config.toml
model = "image FSQ autoencoder"
encoder_avg_pool_shortcut = true
levels = 5
Rows from block 5 of the decoder of a small image FSQ autoencoder, named by matrix and row number. Each number is 500 + 25 x the weight over its row's rms, rounded and kept within 0 to 999. All counts start at 0. Numbers have three digits each.
After each channel's rows are labels from the 100 images, of 14848, where the channel reaches its highest value: "responds to" is what is common among them; "peak on" is the class under the peak. Only what is clearly more common there than usual is listed. The data: simulated telescope pictures of galaxies. In brackets: how many of the 100.
# conv: 3x3 conv (decoder.decb.1.1.conv.weight, 128x128x3x3, standardized in use, each kernel summed), inputs 0-127

conv.85:521507505531522493511488520490528485499519517533551464498508413519495505480474466495512526461493503496500484530495538499537459499517504484511497511525481479529521513512540515483506526490509466459471568504486514498480528501447456519509497507486493508479487489526493469514516483462515517502520501482459495468501572511484501498510434457461498455500496482503471502509508442484489502493527
responds to: barred spiral (83); winding: anticlockwise outward (49); winding: clockwise outward (34)
peak on: galaxy (91)

conv.73:500505461490488514515488493487482486471509506494534489475507476493538526452493524508442503557499483560506503528477536504516505506532480521503465539474537487460497516470494455529527530515473472562508535497515506487503502504501505497466502492485554487504467549508476473524505535530517508488481451526487515507505502484495498440472456509505504479484495536505497528517522502496496476429486
responds to: ring galaxy (80); small (55); tilted (49)
peak on: galaxy (67)

conv.6:522500498438473474532485498499479507507518503511501509510486578553456504542482478497500488469502493512493493498486523471460498500498507513504457492494527466481539536514488516383528497493498467531505453529526511505492533493524495522458497485515485503496510504496496499460504502501505505533471507521545523505509515521482476475503496503540464470478475473497491490520488512514512462496558
responds to: barred spiral (85); winding: clockwise outward (56); tilted (49)
peak on: galaxy (46)

conv.108:467466494469464467494507481497498497483538504484548452493517540521466546518564540506504492539502477504496507488490569499514504519508548459491493466497516570478538533490491515460509525520498515500463473501534539503540491479486523467521495483513534512537495487494507490497509529523488496485470488478484492464496530507492498488497493514520449524427512481490488466518492510515498497502488
responds to: ring galaxy (99); tilted (64)
peak on: galaxy (74)

conv.17:575469473499503558479500507511505500494498542474502460516530510553524466510538549494508457474485495521536522542520477472532481443501500472507511483496517478515479498500523461519517511546466507490525546493496450522503481459475491479501487497541530515512469478505493503535486495520512512505537488508517503511509484485499489509484496511473477508515484536495528516460510447449522493486542
responds to: ring galaxy (57); lensed arc (29)
peak on: galaxy (55)

conv.34:504511503509511477456498511527475509560528531510506491517495555539503495469496497507512517548485523585512504473514513493452450495510491445511504485502556502559514510502493492509493500479505483539483510506472524505481485485466489474499489505462468524521547555500499482512515496498501512536490536527546488491500498497482529484519518494513460490475516542493509491505482435477533509463505
responds to: barred spiral (79); winding: anticlockwise outward (55); tilted (40)
peak on: galaxy (91)

conv.7:516452501463450476522540476501469466493498484516503500499491534460487526487554498516469494566512507549521523487502495507490464518530527498467515471498501497503419494498476507461466496504492490558490501519526502540450490502450479481489491479492502482514508498469479482505489567496527517471475466489473498485488495505451468456496499519477503509501488528487497519488459514485527487504494
responds to: lensed arc (53); round elliptical (46)
peak on: galaxy (100)

conv.121:467456507510453497464508498497498520479482479455527503488512482504475524502535487471481511549465517501495504500496538504523491510532543463498506505519509539522481503522555466536425475534515503484495499486462531534484475465467464514521493520480535521493512556495519493472512523467510510452504500469499492490485483526507563506529509532522467527543514502499470498509534535485502474492496
responds to: ring galaxy (48)
peak on: galaxy (100)

conv.105:477462515494496486509498491491492493512504492472539504514501561525452490475603467489499498490464530490497533510512558473495533530531524485498503453504466492502463519493526523494468555508493509545480520547481496470506494486487504512501486520474512493491500563494506466480522509513481510531469489487464515477493481490530510502481546478495487483435502503502508450515503466485488494505496
responds to: ring galaxy (97)
peak on: galaxy (77)

conv.110:500495513515509483477487496484532481459535485502560509490494463478494500551482484468485494473501518521516502481525537480467504503534511506483531491496527524538477536490475527512524601526530508563437503520521491519500495512479499487508497481503536481488469561443493486495502504492494509527527502500529540504499505476494495493490531512508501525468501543504500439526478511513503513485468
responds to: ring galaxy (65); tilted (63)
peak on: galaxy (34)

conv.111:515527505525462490520509499493496446480501510491549504538461505508515562524550441436509473512488506512495514509516493471472530482470522499479490481476515520472486525498490521493529481536472543523473467499515511533506533473511485499524487484507500489531540529515511493515508515489495510524464477424472503470501489494518536470540505538509521510463512527506473457518483461510481518485468
responds to: small (98); lensed arc (56)
peak on: galaxy (99)

conv.58:513456484497525490453500523497493508473485504484499485494438531489516471524450484496482481521516516481498533508508503490521534500463494488503503516455534501497413485503533479515499534446496519446517503510487500527516469560506502528414528518502488487486532538495488504493484515512517485443483493507543513496511460512535494457510498542494464498506499487485488476478500514500504498480515
responds to: lensed arc (100); small (66)
peak on: galaxy (67)

conv.103:495495490465497472495477462469499474464507474466522513375485505522494503479476489491487499523522483500497510512496510504509480524498494505489501539470505504464454516501517469444513507522471469480479535501496497500513500522501501490495492468482504466493517469494470487499486498489499486512550505468522523460506465502456541525540593527532512509501521487494518493499458481520499481504496
responds to: lensed arc (98); small (79)
peak on: galaxy (100)